{
  "model": "rotation predictor",
  "dataset": "scattered letters and digits in many colours",
  "train_examples": 195000,
  "image_size": 32,
  "crop_scale_min": 1,
  "horizontal_flip": false,
  "arch": "resnext",
  "norm": "batchnorm",
  "activation": "silu",
  "depths": [2, 2, 2, 2],
  "kernel_size": 3,
  "stem": "deep",
  "avg_pool_shortcut": true,
  "widths": [128, 224, 384, 672],
  "init": "orthogonal",
  "residual_init": "zero_last",
  "optimizer": "soap",
  "beta2": 0.95,
  "lr": 0.0023,
  "beta1": 0.95,
  "shampoo_beta": 0.95,
  "eps": 1e-08,
  "precondition_frequency": 32,
  "max_precond_dim": 512,
  "merge_dims": false,
  "one_sided": false,
  "adamw_lr_other_params": 0.00076,
  "grad_clip": 1.0,
  "steps": 13000,
  "batch_size": 256,
  "epochs": 17.1,
  "lr_schedule": "cosine",
  "final_lr_fraction": 0,
  "warmup_steps": 260,
  "weight_decay": 0.1,
  "adamw_weight_decay_other_params": 0.05
}
Rows from block 4 of a small rotation predictor, named by matrix and row number. Rows with one number belong to one channel. Each number is 200 + 20 x the weight over its row's rms, rounded and kept within 0 to 999. All counts start at 0. After the name is the row's rms in percent of the matrix's.
After each channel's rows are labels from the 100 images, of 14848, where the channel reaches its highest value: "colour at peak" is the nearest of a few named colours to the mean colour under the peak. Only what is clearly more common there than usual is listed. The data: scattered letters and digits in many colours.
# convs1: grouped (8 groups) 3x3 conv, stride 2 (model.blocks.4.convs.1.weight, 192x24x3x3, each kernel summed), inputs within the group 0-23
# convs2: expand pointwise conv (model.blocks.4.convs.2.weight, 384x192x1x1, transposed), outputs 0-127

convs1.182,075,188,193,218,198,217,221,189,211,189,191,183,202,174,198,137,177,164,176,197,214,212,202,187,208
convs2.182,095,183,211,228,192,205,203,200,211,134,207,210,208,164,196,219,195,190,193,189,250,210,172,199,195,206,168,222,194,206,175,213,195,212,200,188,211,196,213,192,182,176,189,187,186,210,202,236,188,240,182,210,174,191,171,167,211,209,202,193,174,239,181,189,171,198,180,184,194,228,210,135,187,194,198,175,157,182,199,201,198,228,172,231,246,229,241,189,176,172,210,185,200,211,205,210,211,185,207,193,216,225,185,162,204,193,213,215,192,211,194,203,204,207,190,232,212,210,134,195,181,194,195,199,200,183,214,213,207
colour at peak: brown

convs1.75,104,178,202,185,180,194,214,219,194,173,227,205,198,195,217,184,167,191,168,172,242,201,201,208,168
convs2.75,102,160,179,176,180,163,191,181,230,226,192,211,166,230,243,202,193,163,210,185,196,217,221,218,198,168,186,195,195,174,192,200,210,180,182,218,230,174,226,178,214,178,192,214,195,233,148,177,185,226,200,182,196,190,172,181,190,196,208,192,192,188,196,195,194,183,170,227,204,171,168,206,205,208,193,214,223,203,241,208,182,159,193,192,201,187,216,201,260,187,207,203,227,218,206,228,189,184,196,236,213,200,205,211,148,224,209,199,174,182,188,204,159,206,167,204,228,173,190,186,230,197,193,188,218,244,197,178,214
colour at peak: brown; grey

convs1.58,115,212,198,210,165,178,235,229,200,186,210,205,197,195,162,187,217,228,191,221,187,196,235,184,216
convs2.58,107,180,179,201,210,186,221,194,246,205,181,192,187,198,185,174,172,175,206,213,199,214,233,197,216,202,218,225,175,211,205,167,206,224,251,182,164,211,189,164,161,212,191,234,194,214,218,202,191,222,242,191,221,207,189,179,217,202,191,222,207,155,217,177,207,229,214,214,199,168,191,190,184,185,263,189,185,188,188,220,226,215,227,185,224,233,182,177,192,205,224,201,237,189,217,181,196,176,218,211,234,203,191,235,191,193,194,184,196,212,199,191,197,188,219,201,177,178,216,198,184,216,182,232,234,185,219,195,211
colour at peak: brown

convs1.156,091,192,190,197,185,232,202,167,191,214,201,210,191,240,187,183,177,173,237,183,172,221,208,193,218
convs2.156,098,224,203,177,225,204,169,188,235,184,203,234,168,207,225,203,222,211,238,197,198,191,197,197,198,252,211,206,241,173,200,207,188,216,191,195,210,161,198,156,226,219,201,223,212,193,190,195,199,197,165,232,220,223,213,196,175,222,218,230,198,208,212,206,200,232,201,169,166,203,178,201,200,202,183,197,190,230,207,205,156,198,207,177,195,230,192,204,199,202,213,219,221,191,234,227,189,172,192,216,182,174,189,228,212,184,213,227,197,194,207,202,236,188,210,195,219,191,201,196,193,216,190,181,230,202,214,197,197
colour at peak: brown; grey

convs1.95,101,184,170,179,182,177,197,215,205,183,192,196,212,219,194,189,149,173,186,210,231,197,215,210,169
convs2.95,104,202,224,221,211,168,214,245,212,241,195,185,175,205,192,183,206,193,232,205,182,182,215,198,168,188,177,223,206,200,220,220,213,207,213,199,226,197,243,181,216,220,187,207,208,201,217,189,197,194,220,197,195,199,201,220,218,189,198,217,197,193,212,207,208,184,223,179,186,174,209,255,219,191,213,175,233,201,219,195,200,148,226,171,221,197,220,153,203,244,207,207,206,188,201,205,218,189,222,209,257,207,178,190,210,199,197,174,212,171,200,234,201,189,177,226,228,191,207,201,202,201,188,191,240,244,225,188,226
colour at peak: brown; grey

convs1.10,083,179,182,189,189,205,201,203,148,240,222,238,203,182,187,194,204,209,199,196,210,211,161,200,203
convs2.10,103,203,199,202,207,204,208,192,203,206,177,194,204,189,210,222,184,163,200,189,164,176,201,212,237,188,174,174,225,231,200,194,197,153,205,222,183,212,189,205,182,199,179,219,221,233,179,204,196,196,194,205,190,243,184,202,197,197,209,224,205,206,216,215,205,201,171,206,163,236,196,191,201,202,205,163,155,198,162,202,221,198,193,180,207,214,193,227,217,213,194,188,183,228,192,211,212,203,216,219,186,198,166,149,181,229,173,192,205,253,266,196,172,216,227,230,166,186,221,185,182,193,227,187,202,198,204,202,214
colour at peak: grey

convs1.120,092,196,211,173,199,194,161,195,197,193,185,183,160,233,194,190,179,216,200,184,237,235,202,196,216
convs2.120,107,200,233,182,227,216,207,163,210,188,221,176,195,192,182,207,216,177,225,182,212,203,207,176,185,200,176,201,162,207,175,212,202,163,191,182,211,171,195,135,204,192,181,197,212,195,208,240,204,215,189,209,185,190,202,181,189,196,222,200,208,202,213,207,205,152,221,179,203,227,248,196,185,213,170,208,185,179,198,208,215,202,201,170,206,195,174,203,215,212,192,216,227,204,203,190,254,179,199,184,170,208,203,194,204,172,226,230,187,191,213,216,221,206,211,180,189,204,227,236,214,171,192,216,188,201,171,204,226
colour at peak: brown

convs1.175,106,182,226,200,194,186,191,195,182,207,195,181,198,202,229,186,152,187,177,245,220,183,192,222,190
convs2.175,106,161,177,186,213,220,238,193,204,170,192,182,206,212,189,181,177,159,177,201,201,197,178,208,207,197,205,169,195,215,208,209,201,249,197,168,178,211,175,198,198,157,195,249,192,160,231,191,186,217,222,203,196,232,218,168,209,192,166,164,200,200,201,227,231,163,189,188,245,180,239,195,191,207,197,188,178,203,210,226,205,196,208,217,179,174,193,203,194,249,177,181,181,204,216,189,200,229,206,185,174,188,182,200,184,159,224,222,210,205,198,210,195,212,210,191,211,176,155,176,209,197,221,209,223,197,213,207,234
colour at peak: grey

convs1.54,112,153,178,215,201,245,192,205,209,204,196,209,176,191,203,208,187,191,175,222,205,181,216,161,186
convs2.54,092,189,156,175,214,191,202,182,209,209,209,170,194,176,211,205,203,188,202,182,206,205,206,171,185,234,146,206,234,192,202,197,174,194,211,218,196,222,225,138,182,169,212,222,207,186,212,205,182,179,191,195,223,175,186,181,205,188,163,220,180,189,181,191,186,173,215,210,202,177,186,178,189,201,190,161,182,177,207,185,213,206,212,201,235,205,213,212,203,186,202,195,218,173,226,218,182,202,210,220,196,222,183,199,201,190,205,144,204,195,207,204,197,225,204,213,171,195,225,199,178,221,183,206,212,172,156,205,181
colour at peak: brown

convs1.97,094,172,185,238,214,231,158,213,167,224,203,191,194,202,193,214,198,193,218,187,194,199,168,219,193
convs2.97,098,200,147,254,219,209,209,199,236,213,176,185,185,158,176,212,198,180,204,203,201,225,212,197,201,207,242,201,164,174,218,197,217,191,199,187,190,227,192,215,223,222,178,195,232,190,193,184,193,206,187,196,193,226,198,171,202,232,214,219,214,202,183,213,183,180,208,180,198,189,177,225,217,204,236,226,211,182,224,223,196,174,177,206,221,177,237,198,202,233,193,214,179,208,149,215,205,248,175,204,232,193,170,178,191,200,225,188,223,180,203,210,235,169,194,214,193,228,223,233,172,208,215,198,203,212,244,192,194
colour at peak: brown

convs1.18,075,172,227,181,188,184,193,210,192,226,192,221,200,244,196,169,167,187,203,227,182,182,213,213,192
convs2.18,097,192,187,202,218,211,180,173,183,187,221,223,233,182,202,211,196,198,201,197,210,150,219,208,163,196,205,190,192,210,213,197,188,197,188,188,182,182,209,197,191,184,221,193,181,197,179,210,233,242,193,182,225,135,215,219,214,231,197,214,186,218,205,204,198,161,185,195,202,201,194,180,208,201,178,185,191,183,214,198,165,219,232,207,200,229,193,242,210,168,186,181,241,209,205,225,225,182,178,208,207,197,213,196,230,234,188,203,206,185,210,189,187,213,193,211,215,196,189,183,205,219,208,195,196,208,187,205,195
colour at peak: brown